Weights of a small audio frame classifier: arch transformer, layers 12.
Rows from block 8, named by matrix and row number. Rows with one number belong to one attention dimension. Each number is 128 + 32 x the weight over its row's rms, rounded and kept within 0 to 255. All counts start at 0. Numbers have three digits each. After the name is the row's rms in percent of the matrix's.
# v: attention query, key and value (stacked) (model.blocks.8.attn.qkv.weight, 576x192, the v third), inputs 48-95
# proj: attention output (model.blocks.8.attn.proj.weight, 192x192, transposed), outputs 48-95
v.5 078:144073165069160109105179127108095154082126123141114117108107097090172057208156181100168156135100151111074099186128156134115055137132092133158157
proj.5 071:114117162169086086123130066176101142157124155125145139112167086108118179095104101125134185130131174173142177125174112127168097094140079138153084
v.6 075:152126096118132116108176128204161161142167136071099127116157091097120214109100198188178137157103116158133101145107130148128130173086091082128104
proj.6 072:125079142141102153131119114086125125106128122142100095070121127099134109159199111081082161137117166178098098142166155050051124163230124090080134
v.7 068:130176101155074130133077150096138079089050158199122097133154146055140154142090099095155104134144153147111125148089130106165134186165171117088133
proj.7 063:119126125097123130148110105183141111126174109135167116128118138085081134139142136149125119152156097118114145066144088145057092140178105105156087
v.8 080:099136088111137132184086077169128095157173139116091133078102147214142166079095118143147162115097119182109140128096095130156107120126133195092113
proj.8 076:148146134152111094133212138179070186081111082165123132175107085080117105148116107070152117154102079139141123129196123078138167154102099175153143
v.9 077:123156117130126132163161151154120142039156114073145156113171139164081199135117157145131139104134164135129127134055109124132100110158098151135094
proj.9 070:117095172177142128140100121125104139129114102170142119133157126109138105167150145114173094105054099117094097096158155130159161153095159077095145
v.10 080:166115108119169116066117085089155157163101118109104069076091110103115142161138141147188104105122170090135195169163117130160134158153056170105099
proj.10 079:124078142134169158169138097115153086094157114141133181127139077100145143112151132096057200170119119141191097085089102105124106085061144091139134
v.11 070:114099107199090119040211129103080139170097114123142150111108170117155123130117153161105124104128150156120126118136108167104114159120189086151147
proj.11 067:089106118135092195117121155152143150122135092122060117069092077083114187185080094092168137083079158118078136096132085104124129124129126116150138
v.12 080:092143147131115125167116112158132148140169143107153134082121121064112090110115166125079187177130102116120128181121048153064126144092168138115168
proj.12 073:164147125155195139127157167137138111105149130122092087098144123151143139098125069168135166123171076095156142084064113086100095114200086155097103
v.13 072:145135132206187119109090194134180091126172125123177117114112137096141116146107135136090125160085114120118107082154139138128082168119144161169142
proj.13 073:173143126063097114096087084136136107131173110094115146121091134096121161101092160151159135112175134107120136133179179128161159169192113111128149
v.14 068:120155110169150159164087170172148147132048159059136064101082140198130109137128171135135160125119140219119092088124116185094109175093151113135113
proj.14 069:148203118100159175135103080170100101149129133192119185154161146060087082132108106157123135118104159070149189131108100130102162142113078155128122
v.15 070:112108091125129116140163179175162124125146101116103184131083115131112116153129164103146179133101120129100190162167146123102165133147127146138119
proj.15 072:160156112173095164082117101082125167117113148119171087122091122128112120165148190144119157127138110058127097131142097128175161118132126170184170
v.16 070:107126130180135126079066115144163163122133145149055141129100128121109060034097139102111141171155137114095155165080166177128116163082126145187072
proj.16 071:102141079107144117139156185076125135116107103108126100119129123134105130111163081151156149103155105149106160080105122092137150082162119105117139
v.17 075:096134112034129141120115112128136180152169136115131147162105104141151096085136118152096163066095131152117093130097174099172138139122147114140171
proj.17 065:170160118142132110160101181167055118128078159069111106191136126133095137113087132118142156153102117099185181174118117093116121134112086131118054
v.18 079:168070107152152170126099086062142158137100184082090158118049132092115188120103105112163128133145192139152140113092178081120121130096162089070129
proj.18 075:099137100155094116113162076187131113095084153127110078126069105122088129167145222157103145151153118128178119122128092121085134149123115179135079
v.19 079:127153159125162120129026097089148106149164117144127159140108143102184136104091084094124139138139132124122139148110142130112122158133160115114105
proj.19 067:177107141092120126102160173099092123136181125147078153076169139150103169143136123174104102139184101188132172156123125096105099181145120123118149
v.20 073:142117145145081109119053108112090174126113183133146128157149154083166149125145175101157126130152079140133088092135135093138138085125111134106142
proj.20 070:169120092141187109143233160115087099085142106161130194081153093087082111090068148088075125144159180162101098088036101127111128134131177135189164
v.21 079:143042188093155116121134122158082111100139098183147167139068120115121179076085116124097119119143225163132136160140068165132084160114104064124121
proj.21 075:097142191134115119098191123126172175155131135143122162166125159140116132148089134135136143136095120067125100075079132098125155115141133123127087
v.22 080:103183142062115148130116151105143148120101090148152092127149140200092104093141075177097101103103187132072139128155120149103099174096086097130114
proj.22 068:103059148129151144121080150149156070103127150113134153150124130094133096102178098077129158157121126130092068124147138112152124114200074168120107
v.23 070:072112116132164082119142143142129106138157170140147147199149147163144160174110173111085102124115128136085112079093175094139187145129179106153135
proj.23 066:171161168130147169124131129170056144142052128159139152174092135138084117132143044123140133108086129141174149159118152127091120086066122145064167
v.24 071:110163140148137130099126146120137118153136118084157155084155120105139158124160175129153146135137124158139119138170092163101095150093040124111091
proj.24 064:107100143131092121064103087175116073104149183137132152117131136129101138107068120114118166070141131155143113068101123076162107117118171123100107
v.25 070:165146076164137118112124126102058111098128168152084120100106151114125104224106126187126105156121131091106111182140154165163122173096131171190112
proj.25 065:085081137129059149127114120149074141144090120148126085224095138135132075140084099126130099107147138180109129104143121136087121070135154152068134
v.26 074:175102088136141106136122068117138148175089115146106117114070111093145162083139128109118175152165108122086092146115136119121082113128105104159103
proj.26 068:075129103152106065159170193131151151113163184113072114087158097146120175122097149146169148102144109101160162121099179077157096110160131139164087
v.27 072:101102094124195099189111133102095094136123115175132128151156138134143179124125064073149126166124087138130189145137150129112087092137108138066133
proj.27 070:096128102112117144036138110076132187089159121105146122091142118113141156184154126190119083188130077155142118111108125159155115158124154088180136
v.28 070:171127124134162106082150154127086110082129114129130126137113124181081125138106152179168103172137183116146133146094135130204164135117150143114091
proj.28 066:112141141104147128147124099171124150125117193151083092121106181173150100139127109109103127079120142108113072163132189139113147129067151109149145
v.29 068:124098152153148163150122156137132092127154141143114211150152124112158095106127099120130134136129060112132123131130125136151070123122152130111152
proj.29 059:136171157178076139159113143121075170143074110165133040112082095099119153110124141115131088113075124136186140135045117098134117145157119146183100
v.30 073:157150164136084117145120174123146156111130098137082164173105132127116106108194092119130128108162129140159086168134157096106107148152136189174152
proj.30 070:079149188195117111116150013121117177149108123107196095167104080109196122164078163137147143110082142145174108146103091162092134073084132157090108
v.31 080:120083127106065144127126163103096062155130167161106170148136145102127136129163155164120111198091103099133157150133163142135136157111129146076132
proj.31 069:152133201098197113168155110140113203117088091146084038131134142149120119142169145134162187140153114122112154079103056123161104153068180139116127
v.32 075:131103103148145122112085072116161100212118137136101132086091147136138085075133081144096076091156094114137081134103146060101114112121127157111146
proj.32 067:104123134118166140079120147087164074074106075156100111126112102117134162160119159138138094052112118114139152129138149131136185100162097104158162
v.33 078:103084135120136160123143126136081150067123149108163133115155167104172135116116155129169109100112140100134086126140171170182186145074095103092173
proj.33 074:122167125104115089161114134160158100167162098152116143164127135149138102105122140092214141147077138190105160093158046125126103160152174118161100
v.34 070:072146126110094145077093174146156153098076079110189147100078139137093125220121145128136117104135148141148121051137186177134206156184157207152097
proj.34 067:138154136168154114078145051115129107129174125160101165165142138144173127063078133104068086085119142127111120184128124159170136106105144046105154
v.35 074:095133150129196152090075104172105119082143110161116124134146091102144110144088135136083115152183086189124148106155171107108198094107142097087102
proj.35 076:091086127177173144154118123130164147120125107121165108113071095166099118079099164123118106131105133052140102138117133126137090153134142154140175
v.36 078:123181090112142180114154116130129123084127120132169076126117155121129135108088112102069092104128135074138091083125140138129147164132113126119152
proj.36 072:125171175150120062116123124143140092112079138139070174104086117093100155149169075138129147164142105118136109142167068157158082123199197192131107
v.37 073:086161099166122133120119135132108112104138122141165143183168126110071118180089148147158197183112192193076086149122135064113142119147022136158077
proj.37 069:151118147137098123067149092132117158151155180116152092172120180099135145108071144072117145078082114167126155122127086136182137142145177129111120
v.38 082:138122119102141058113105137118112112133131152142071119189120174180145181133099134167154175120139149119092083102075103095138033118128143154114054
proj.38 078:115137141042127144107096155154138118159087198108082134123123125133126141121141139111203177106155180086188137101114128127150133204108134133088118
v.39 071:174103117146102150129176182188124121095133108142108186097091121171145119120100111126139105138135193122200147111104105156102122173159097167126152
proj.39 067:136106113142133164134125094050108122135110104148167077136111132144104123185117163123120126175108149159161165160098133116115097131083222138158097
v.40 078:140099132049064089165124106126109103108119111144117135182123076159111217179137186132131152109103101119142115069154130119153161134158170126164111
proj.40 073:171100089165142145133163123174091144103154095106068120114118146062064127126102143148166109135153091115122162190084113158130094161137105144117141
v.41 074:135106092178130117159165198144145157128143100113148130103160095150101087170133088168127063132090124131161151105086090125131089171099169169143106
proj.41 072:077137084127128101170110152117119146111044132172104102143076129135105131105118102083124152154144157121091132185155149131136098123129181081134148
v.42 076:172097120129103176133107140171169180149080162143162134133102168120126152097133080159104110196138130148066095142115199134152128124120107119087136
proj.42 074:130136122130172112124088086119080118140160137171077110152075044025111123128133155150120196094096128142167153179098134106141122114135130109117099
v.43 071:147139087194128161154116083127194119125111181198159046145116093139169125105066149112127085115130168090125139123158178146121131086099143032161132
proj.43 075:081122130093114142109119114136107121167193116093150120151109112129120078152154129156082122129121090160211206149097116078125126150163108114113154
v.44 074:088164130149125156132063129139158126148100099161191132206165147079110122153124183140152119115139161148168132097191140185116141121089179110122113
proj.44 070:099166102106123126075107114127072165118159099191120191142111102147128095110150090104138133135106090203157126114018164086165098078179057178112134
v.45 077:207126102143168101130075123129150073087052071119176134081115120187158130158158111128180148155173133099146157127102072129149131068133137090135116
proj.45 073:161110111092117125105148168177187211168172148150125145121159144114105176090124145130143130160116156110170118098167181090154077136086099137081098
v.46 076:123183114128114114129094104101152091118104138163173200096167111105178099116152065143124107162074082128152138077145094130151167156112135127178101
proj.46 077:143150103109100148130172172133141130078074160139076122145094119110081189159089086104126118139160135134078086150110157134096104097079150082098182
v.47 075:121168121089127177153187120122118116056070126110148123155110180110162107111138109104107118130107158147148087147134104101152106096177081131128163
proj.47 070:120109184111105143175108139125130155119143163093131167099091147117105074096110090138144110171147093156074157083137111176071184126137153094100127
v.48 066:110083082153114138102122118128120155108098173092144140135097150162169118123102106145147215163135089100094071171152096087072136111085133142189109
proj.48 067:173182159126099139117162137079176077110134168117082128191099139114198183111101106123078124074098152172155150123116130172167177042128138141140109
v.49 074:135147103106134134141140164149163159161062135193086123092122104086164195143092127097082145163151108128131118109125096080153176067158131170162084
proj.49 075:142124126136135148134122187112151159118107095091082126116084152153131154131118125183125147135121110165095089122118123250125139182054077083118182
v.50 077:174072107108113113114154096083084136151102101159142106096115161158116089099089152127088098093129143142121060132172117130119125131161128184039149
proj.50 071:121185173115189106101114084153145150143142078162062147112143112142112178129099118118145136179060142152172143143081150126106128183148079107178084
v.51 071:181125198113091105048151156138122112099090168141128157156129110120099164080103151104090139159093119087126134075117089141165161089132141147118124
proj.51 064:102132110145128145158169035099089099105122094132134130131152116172128151127087142174138092123138136123143068217084165121084140086143085094159138
v.52 086:178069083110070114080135142209114158169077141145110199158066137103138141056117141114185118101109142117076141084142128106167140094140131110134171
proj.52 079:121133116209175140118122142107139139140090096110153102147123063158221134174112102146086101098109173130163140078118146124113134083098161160147124
v.53 077:107150139156060135165111166114149139147128150147157148141123135174125178132071141101127119190163089106131126103132158147150142105102154076151137
proj.53 074:061171135062163126118162114108097141147102123164105185131103133148143117190151094156097180118110132134163134104065100079117156133124144106106118
v.54 080:166170144136097131075134140121179091138174111142063076150139120167086125054092064162110125127123129190155101116106082152155123105152153133116111
proj.54 069:105125055064155165127116079120107124121077119161117189121158145148120114172123141142134138124136159077075113212124144106098165150104124190108083
v.55 075:095124097136116084119110177118135153150090146152000104146120129088157142076126123023130134134182161156144127090107160135097140144148142147153137
proj.55 072:077154157179122186113081140101135128075139117101180112143093130103104129143118103141140123101187120127073147134150117170097144111105151090116117
v.56 077:088123117123144187127121128090062195092157102127121093181143059174104110065166168116149127128099137147105166184094141107110123155133107170130111
proj.56 071:148149096150068068174168139123115082120132095046150184092140146114168181168103041121143099127171141117111197103112164097165139113104147086100141
v.57 074:122167147094125129117134122150159107107156115116114125134154170139111120110187148132139109158076194172153072140134112172147147165122187127123099
proj.57 072:131074173162139152129075079147157128186148081114053087159082140117095110113135153105160158110145145117125146129118116058144124156152082161111096
v.58 079:107099094149119123094095077144127106127108165177138061117073137155125117139069130074142153100152118098128151151092159171089112126184166179141119
proj.58 073:151110181143134063110120110125129159114122090108145171120144082151166132165189131184088102074121166212131094153127107080150117163055111176121133
v.59 075:128166053152122090137154127146106098075118126155092153169124158128115143070136164133139129128071119210086126068171099146198110173076126116115125
proj.59 068:127126167114126130178041067130150169166128130128130145126146119135126089119137132130125065107140111081170108136094158129117179142131160140094100
v.60 078:144099113113090156193079166129117129143098040135157106118133176143170182139124186100108137090095090082158160086171139172105104145084103101100140
proj.60 074:117143183117148100119141179159121103141157139108049167167111128095171145159079090089117167121132145127171108110107158117125082162124093136158135
v.61 079:182144138085143094148098079091072122111111115128117118128165071167140102131074177085102085178120159135090145101092065186088076125175070180116144
proj.61 076:090088111157126088157150147131124170149126099074154136080163130096119166094155192152177097109121097122112155148112099073114093120125197097133131
v.62 069:135151096116117155118129108093134126134137132119128124077147191087108083120139117109085147162113136172151124110139080164145104127167113102180084
proj.62 069:197192109135173087156082138149142150157131146083128116209083108067166165084091139124112175118126104096113133145124147073088117107137166149096152
v.63 077:120111114096151128177130076113150071146130216081113114085087158140099064154175127155061133176130131108152113134123092075109111167161134093141080
proj.63 067:144179111090117150118141115105124170154156154119134110148196167102127147097097128119195105175163089130138097119133111111165152053085160144109188
v.64 079:099100120131065080113093072137143117082125188132163152101087130147123098183096073116122170078206067109129155077124126137123139143123144172130066
proj.64 071:109186090169184114102159108115139142133127094180092118165149116131138090151141081156111151125132169069165120110080186213122104158106144165184103
v.65 081:140108104183102128032108132145157125155134103124134161072104151142135143128139119101108146071183098143138124157165153145125121142113120163148148
proj.65 074:166071159158107121170132147185156107116114075133109172116174102141151163127113102129101106078103100109160103097161139100105122120151188096142118
v.66 080:100161137131129115127112118130105091087152190099124138121133110122180117116147210131149115122112158125154100069145133117126109157103131116085105
proj.66 078:107139146160077186102152139150151144109156123175141119147099129132113108096160121128121088136165096098086107154157123078123139121102112186160131
v.67 078:067124098068160168111170132200157099146141128118058106100119113155181149109131039143184136143147133091149133111099150113141137106102162092120156
proj.67 080:088103082189099135139046105074130194141131094155121097171097164091118114133169105160091113145101101134137087127174083138168100130158125119154121
v.68 075:055092176109169133093140134134098149161162143151090149177026152186123070100091144087198132220165124120094168117071187080120095128170161070114107
proj.68 070:110131134130059098204133124069123062177157123126126129132106158152129136172167106146117063091107120154113124114106121132111149117115128136174153
v.69 076:135131074119168123114163095068109166119166130128112126159126070118157175129129155086070077193138119127088155137129107133171121155120216083134194
proj.69 073:083123155149127131136138179102164094148093136140128096144159143105076169181119110112122094159135061104127128152087154154087136108096102143175134
v.70 079:148146149180069072149154192084055138186134111107135111162174149063121134116059097139091130170067120124068156158126140139159079146069156080142130
proj.70 069:080133134056125114166090130123131166143107139107117144112136097170118111137141155076134169090172086155153147115084093125156068104118139062096155
v.71 074:100081163157143067079131141147165155107176103147096151123161181161123141138139129118147110147146115102170097071155162121127143145117153125107143
proj.71 071:063186139136125154153135117123156130180128086092119091112108172126105140104128108186075100202143177200155144114130125127144115168200063086161094
v.72 075:108120095156113111115122182176092121171143148168104149100171116184139093113118158128184136093155064149111115136141101161168102088157161166122069
proj.72 072:137155148214160134145066160166121070116118110094140123106141108170133162125101050154090075148186141164171125154140170156090167152126129161107168
v.73 074:144107126197094149128099138179096161127168132156151149126121147162143171047169137064149112175072133133079094106111051159138113144117105128120105
proj.73 063:095076098182083131090152127168131092137132083119102187170127154100095105125108105140100124115106137158167130119173105170156084130089110081111148
v.74 075:095123106189169139150172092121125129110101121151075096132161089057153167130138086068195156131082156119102160170046141141096150091157096098121123
proj.74 074:142115159129130137135070176183161083151121120176163125165139176140162176128106109138124128107085055127155099083140070055113075154105150106162156
v.75 067:186134150137136138100170114103127157113147131174084084099184091148147116138103108185112105110099100117125117134136137134172085075087109119097122
proj.75 069:041100153101153106142058159140143083128120144131163094160124129112119193185134134053160133116147170107125108158114138119126108112079125135108079
v.76 085:169169063140147139158108067132128128198110072143071111092104171146126151107187118138135127101145116151113149109159113116134139150092119168124145
proj.76 081:142101183164127135153160151121153100151134136119184094098084096156121138118111166136120121199113069134148141091161123103098208053157079121148105
v.77 071:105155093120085093135155122139160069133129117168165082182145135154148165147110146100084162131141112024107115130171160150144171175145074119103141
proj.77 071:161118108058081140116111142143108137110206098081109129102131115178105064156122125131137156070179121138143103146108101133117166168132145087128121
v.78 071:156126127161135139181155109071079122164157119142102179133111117168025137138076088158161125114102168114181158116151080123148105106101100141097103
proj.78 074:104154087115121155081164134147148142127166142066177098065175112140172167108146112089088126149181115152140141163077124137118165141110130110098155
v.79 074:199185176147086141117131113127169175103134119166112146148112075185091181136057131065157116146106100080132102079133123129090148140130086147163185
proj.79 074:052088096129123071172175196099164146160077071120125082114114129115109183196218142162104107108192051143125115133158151152092161092157131092120118
v.80 139:062138162189139110131095127089090130179133148137156148142172145104091128087175189089069100136123176090104145095144158142151087191130135078108156
proj.80 150:159183138160149098120165121051116153069156154121103126077157137161133112139144128150181104114137096162150121136110135112134147118141179122110121
v.81 135:096122108106170145134104042133087148146127152126151116161095121161139121135203116106143114144100137135084151182142110088098158111152113096149113
proj.81 146:187093116117108117121101143103130137127140094111131158107117150167164203110139216084193126142135173127146122138136191200094115150162196120136151
v.82 146:093071095116094117132083148041112134076125151136143127221092154127140111085103110134138113199112125136148214125138115123133071168120134201158050
proj.82 148:152157192156139143100148112196097177180101094156126150112122085091066149138112153183133164102135127128073117116122180175115106142096150098163158
v.83 143:093095108110104196130090120176164130095185151156122122119149166140147131151158176099079150108094120096185156051088108125161104146183120166224141
proj.83 150:192144130056110066115101149138106101108111158110098134148148159157111064105108131126177168105114078086102119200163165119136145129073150078093177
v.84 138:127147104122144170084115112110138151136097138147063108157082104172215119145094118149124123144156170084139091079175155182162140153102061094094163
proj.84 154:083171159154193124120139120143157088146102193109125140139095183112091090143143119123196169112180137098084129123120094098133142089155154151124167
v.85 145:072066109141174184081127126135109154090179109105159169146165120120122108075076101120142156201152077135141136125151133112118105089114102121105148
proj.85 153:118124132102144152152089078090120091127127069154126115119133132078134163137134167081097072107095159082084124124138170116095166113147170162144138
v.86 145:115177167083078099107126163159139128080087137201120091064101167134100084111211149167129141151090138070188127171127159131167106168130087109098201
proj.86 148:134120072151164149134125180072159174132164189163115098172122106102069117078091113135115102105132117149126084096138091108160150074094175122149126
v.87 133:133107151154104131137093160127165131126115055121039109129170149137090143181099182084161128093086125043174138185072128065143141125162101132136071
proj.87 152:155134088136122158159103142107085187108107171106115077131118142133136109125142192110127108020111122149092122157154124141147111144141165130127134
v.88 144:211146164129109125151187150133145142095075141143043190176146120116110094076124148133090121182130131102102063135149141140109105142119099117098148
proj.88 152:156132117156094135092102095098142138086165121131143083120151101108101180147163106131144130144118047153181118146122211104217150117114151119185085
v.89 131:086200159128106108101132079103132140173155145104170117168134126106112075112119156099116148126163185159133135124101084082097183104122132109113143
proj.89 135:145185117075143099183102190081083143083138183102105142118151093155138150122119148212112156096130079155143115110117134131100093225111100101158132
v.90 149:152083108091159046137081150156177182157145142145133127150101113122140089134133173117132102164131128103123110146090132230129155106156154183088148
proj.90 159:197145128157118161069175109111098129146097129148128110084089127137167150072153086126122154099101154155130105123096087122140125094146089108181104
v.91 138:071098146133072131130136123128205148152122149148156143169102127107129132173107181086153106132095108145162197110160128130132138081106109142142114
proj.91 141:140137166074157074132141176131059111146124136116101159079122155115088098073181067140138127159142117156150106131096129129103088159114129195122082
v.92 145:229106079147082089151139127091095122137129180135150119191145134162106088153131130166099187139159156109141094086094146094139150160133127122105102
proj.92 155:104158195129158159137100125198134092110148109134117185156160142097187106119076134138094192125096097165066167190146141175136086129158118081077108
v.93 139:079117156065129145163117139142141087135112138084087109086138143139075111141143064145118123093088131153167126165152134150156073120120132109101162
proj.93 157:105141068156095132117098188146091163142171159192189155087129152111130144080168151117104119178118109107126151173093097109105167090136130114114157
v.94 149:111073160107074139090137149090114131105128168129114121144198108175099151119156117138098113182190110124147122132154111053134155115144124138130194
proj.94 156:201110155115174143194123109111118139170124140114166150129098146113190097125163129166149150125082150168103102140112075186152184107087105106149089
v.95 149:161160146176123124163121086137092094126153137125154190090110085160111147117140103085080090103161111128042153088147133096136189114122175156145167
proj.95 148:109106114162124152187085126165141133126115126141144164189069119103150151158189178158157090156133098138118093169076131165110166119166123095128087
v.96 077:099145201158122081135171170167159107130174139115105145129163110108169159085159088239130092133142173206130095180134103127075140188126131149137113
proj.96 071:174087161065139155156105193111119118103063104159158104087113115145151115125108126095108174147090117073142143118117104163144088140155119126130150
v.97 077:142183101144127173162190176166116131111123104139193169126128149086115171211085161108132194108154120145198181166210192123083120129148086115146101
proj.97 078:141147189140112098138141075111084132169149113108096129126099123138164093103114174130102113115080160115095086107130119085136125134092160170066120
v.98 082:126133097146176146109066078078154167139079105150160044085131094166172111123084157106098117150157180108140109109114090130085141135118124159134194
proj.98 076:117156135127095146137166153152086156096165121113102223177152128060108143139150146160121087121111094150150101113090112059099134132143145096156113
v.99 078:130126097122161118038131133171092161155163151148153068096119162139174123156178155191133148108107156136145097200105151127110166131145082134116049
proj.99 086:137088138127081142137078139108151122130153167164099169118154124139077147103116105076145123159117155112137136112101144152175133105095116122163202
v.100 084:150105133180154155150103086129119141113101118096178133150141115176115105113125111137121143141085117191127103104119182128162144049164145117110088
proj.100 072:169110113086123114165165109090125178227147137171103122115118124091119127093145130139068087143165115169158103210133133141129088176100143160090171
v.101 082:127175176083106099181126127139132121081165158159091157090153106057162128130067139123120150156133111121128131124072090160140117109131168148155110
proj.101 074:129149150084129123099128144086138125110147125057117062124158157125094152118119159125122090152087151075127101101228104123138145120181102141131099
v.102 081:121123096082140113146161122128076154161149118158138136074151167122153113082104147152129129154212118129103171121115077163185124099190119173149173
proj.102 079:171091129192160123093091144148169121144104128136137134119109105141094128152150113168109151100070137126150144172141105133163173091117139123085139
v.103 071:138152189129168094095097130090102142121108135096129106133072125115114174142094144096095144137145129125217142088109115162110143161150107165123116
proj.103 068:128096073120151157116113129091146094088191099137174203146172107142146097090154120092129096096095120155110121147105111149137141140138107146066182
v.104 081:128127181145149102110153137150150122151122143067092087110080174171162140175136136123122168125132069083144123181153125111140122112119150097092151
proj.104 076:119147045066102127124115153109102135036110118160133093105149112065137150119137084175155171104076217184172181126112122122147120125158129137123145
v.105 078:117175100096122123134081124145136123090162169114071098136160163090142090147087131081121114169079182137117129121096188150119108176100135131139098
proj.105 076:135059155134125151142137175073099091170134118134208131137128111088138149097111162148153116141157106097149078103168118148171135129146136159126151
v.106 077:031089112143150122164082111118090152153125131139065091122115140188117178127130168070112163086169097130111082122193132113115112130141169091103181
proj.106 073:097125094112128117165193159120077081123079075114154132104154101132121122172159095130092121113116131061140169126156114110142174102143100167107069
v.107 079:120175152086068173102135174080173128132095149191091176177125125093109134150108121075117123104117150101135125063167116111107156168142141188077114
proj.107 076:086108119155161085138108093145106163142114132056104123122142185095159114182145103116147126160098113146113150143167137187102104123127119092174137
v.108 077:106095162120103125130106143133146095136130088157111134105136076100095166137130161101100144107088123170048140120078212135124102096138132151113152
proj.108 071:163158100178153159094148125147105106135141133121117072142128128110154146129123127156128083110128092153191087133089122151174126201127116102082093
v.109 082:089140083132113118178158108122127106096146074111127103111131129192239088064172103102105079146119169142083108165107106174111100101082220141108103
proj.109 072:123107134112127131123128177117187159120102195181146136124174129018128181112133180146171140128164119122153162125135105104141146185158073135146149
v.110 078:131126078112139092138120115129143129151138205092122147133171150010071127084169088090132120095139080117150116139148081160159086126148155172098154
proj.110 070:133159156162174141137177149133146141164099125135109157151102105103141098135090162190106161100142118125170151054099148101073088130093174109153115
v.111 077:117137059169062157102145138135064052105136171188110096132169174102068133188112091095122159099158117157095174132160128152107134089140147147153138
proj.111 075:168110154066138112108146149125160123157131083049133109069159085102144087138170153147165089166128089089111105102119092091128109170102112146084163
v.112 159:067106099130099122108107085146091083118138121119090216054185157125105123098094122133153063155142203070138128117117102120089131117115116091131143
proj.112 168:104166154198157121100126127105101181134058097163176091099134155098164126115068158167146130106148093105073144102092140107054111131094122119120101
v.113 162:193142235095135147158134061148107128091127126117121154071124118115084121131180105136135054125099131181090155110112109094153088115134160140155165
proj.113 168:105162138063080135069135151154115131142161118176101126133134146150192120157137155119111121158135115106078116161118200106117147141130163130089157
v.114 161:128139117155099147166095093079113091142137099144091157191145116096143143118166161089127120181196132119111162095106147136123137103117108098080199
proj.114 165:124152125143079094100100161161168105136110150160128126097144139126155132126086128119141177216115143153116095126089149122105104120133124095130125
v.115 159:179133112160120015121078156148161075151137075141090126079128127159091092136163158096113126136133167107094131133101103172140133118124125091114105
proj.115 160:153136107128128094154186057104086130160135098081140124145121137156127165121096120157166121126133084175154152128170188132115122149146086149143069
v.116 154:097163177156144129125134114165161159142156141113122132118115152082123127188094111120109084124110082161203160186127102098165152068124108077132124
proj.116 162:093109110116111158096128068156175154184111120124068186094139148117108158185101174160167114096162084147093106082133152160133159130151157139189123
v.117 160:168128117160126108127153124190163185134142114185111109105141081147176122151157152204118129103140160091146155119049121137143101146104133114143114
proj.117 165:143154076154138130107102134119129123131090138094110136143062123113123141110153153115146121141077145136074136089182139135156097140144129112132132
v.118 161:059079151104117169104110134150107084167140091150077145114192143139111159106151091121127163097113120105190126169092152133160064150123113141133175
proj.118 169:191162098173169146146125119146163179082173103089120110122075073148129131140136150111206146090111155126105131129122141183083115138128127127063174
v.119 161:100149098133127117161132134164147173153055123128158164142134118136135126146101106157113109136164139147127071183108100130086106178119145172086145
proj.119 171:128124084132145189123104103085149140121107136136089112169110089157153120136088183116124116097155149117118148147115113097140125100152140102113127
v.120 163:165168094109123112136159173139154077182177118127144121127144162166132169122074163135087105122199118083196099102085113107120166125130133101168137
proj.120 174:110107180147176194106091149084134202113117159121144039149135131095100111128134108101134143148116120191126147118196109125155192114104125139164112
v.121 151:160140099063088147118103136071157138147123104147102144156110098152065159162107170184158140156116105077168162160146083140081178137161139124123115
proj.121 157:147125126157183103129145101153162043130175206109182101114132160113096187089183096143205084191155148108208066168115104150191074103122034099091086
v.122 148:156103169128180107069122141132128122164053098112141116105175107113072195126104152147076121127151113125166063126114126123127103172128123063084165
proj.122 157:130140116119117150157163155143124147096185156117171097113098151097161139083150111154094112159077114098088060091148128133193126191125127187085128
v.123 154:121181098132141169075145128049122150128162096123143092101097174107137124191129113159210129070189124149097125151111139129123152120129097145124089
proj.123 163:172059134113122101128143106156149138098140094170087084136183093093179133184133103115131151125134149125176055147132111091153179137151099089173102
v.124 163:077141152093127140099090080068148119103122068115118124136141130103118128124101135081068164075089135133110163110064104165115112111184159099142090
proj.124 161:195168158143114150119175156194081132146168174139174125109097138175156127139074117082150177129181152149128169024124143078151150210107103129096111
v.125 149:215106118163162145112112183086141176138154145080060101208144122094180131131077176147103116156145158112106144132141149169155143165092144197131104
proj.125 153:144136119141155077144169217125097074140176122098146133112098079133199128117089135128146133152121209087074184128125159088178157105070076120096115
v.126 151:122097101095104105134106120154157181130098157113089100165063062123097098144121120107151101159166194123088159138161164157110108178114132160147094
proj.126 153:146101094089148158201137140075199126110103163089126104129166129146167131142052091100146194127100112138063103141112115120079157086165136122110130
v.127 146:116158101144124164104127104141161175109108120158146168106131160077167125160095111109137107073030105078148070132128125142100123149115100083132106
proj.127 152:167192118102113144136146059149146078181065080189151103146171139091150136075171096174088108128110140136153110175088079129114150138150167151100165
v.128 070:162127191101125053080138115139104168156130123171109130062075176130152124160107197146158117102132075084156154093148155147125126144110152097154221
proj.128 067:117178139134118116131122117134145127111116114124124161186162141097058150117131207142148111141094116152102165093117120145130123032158090150136128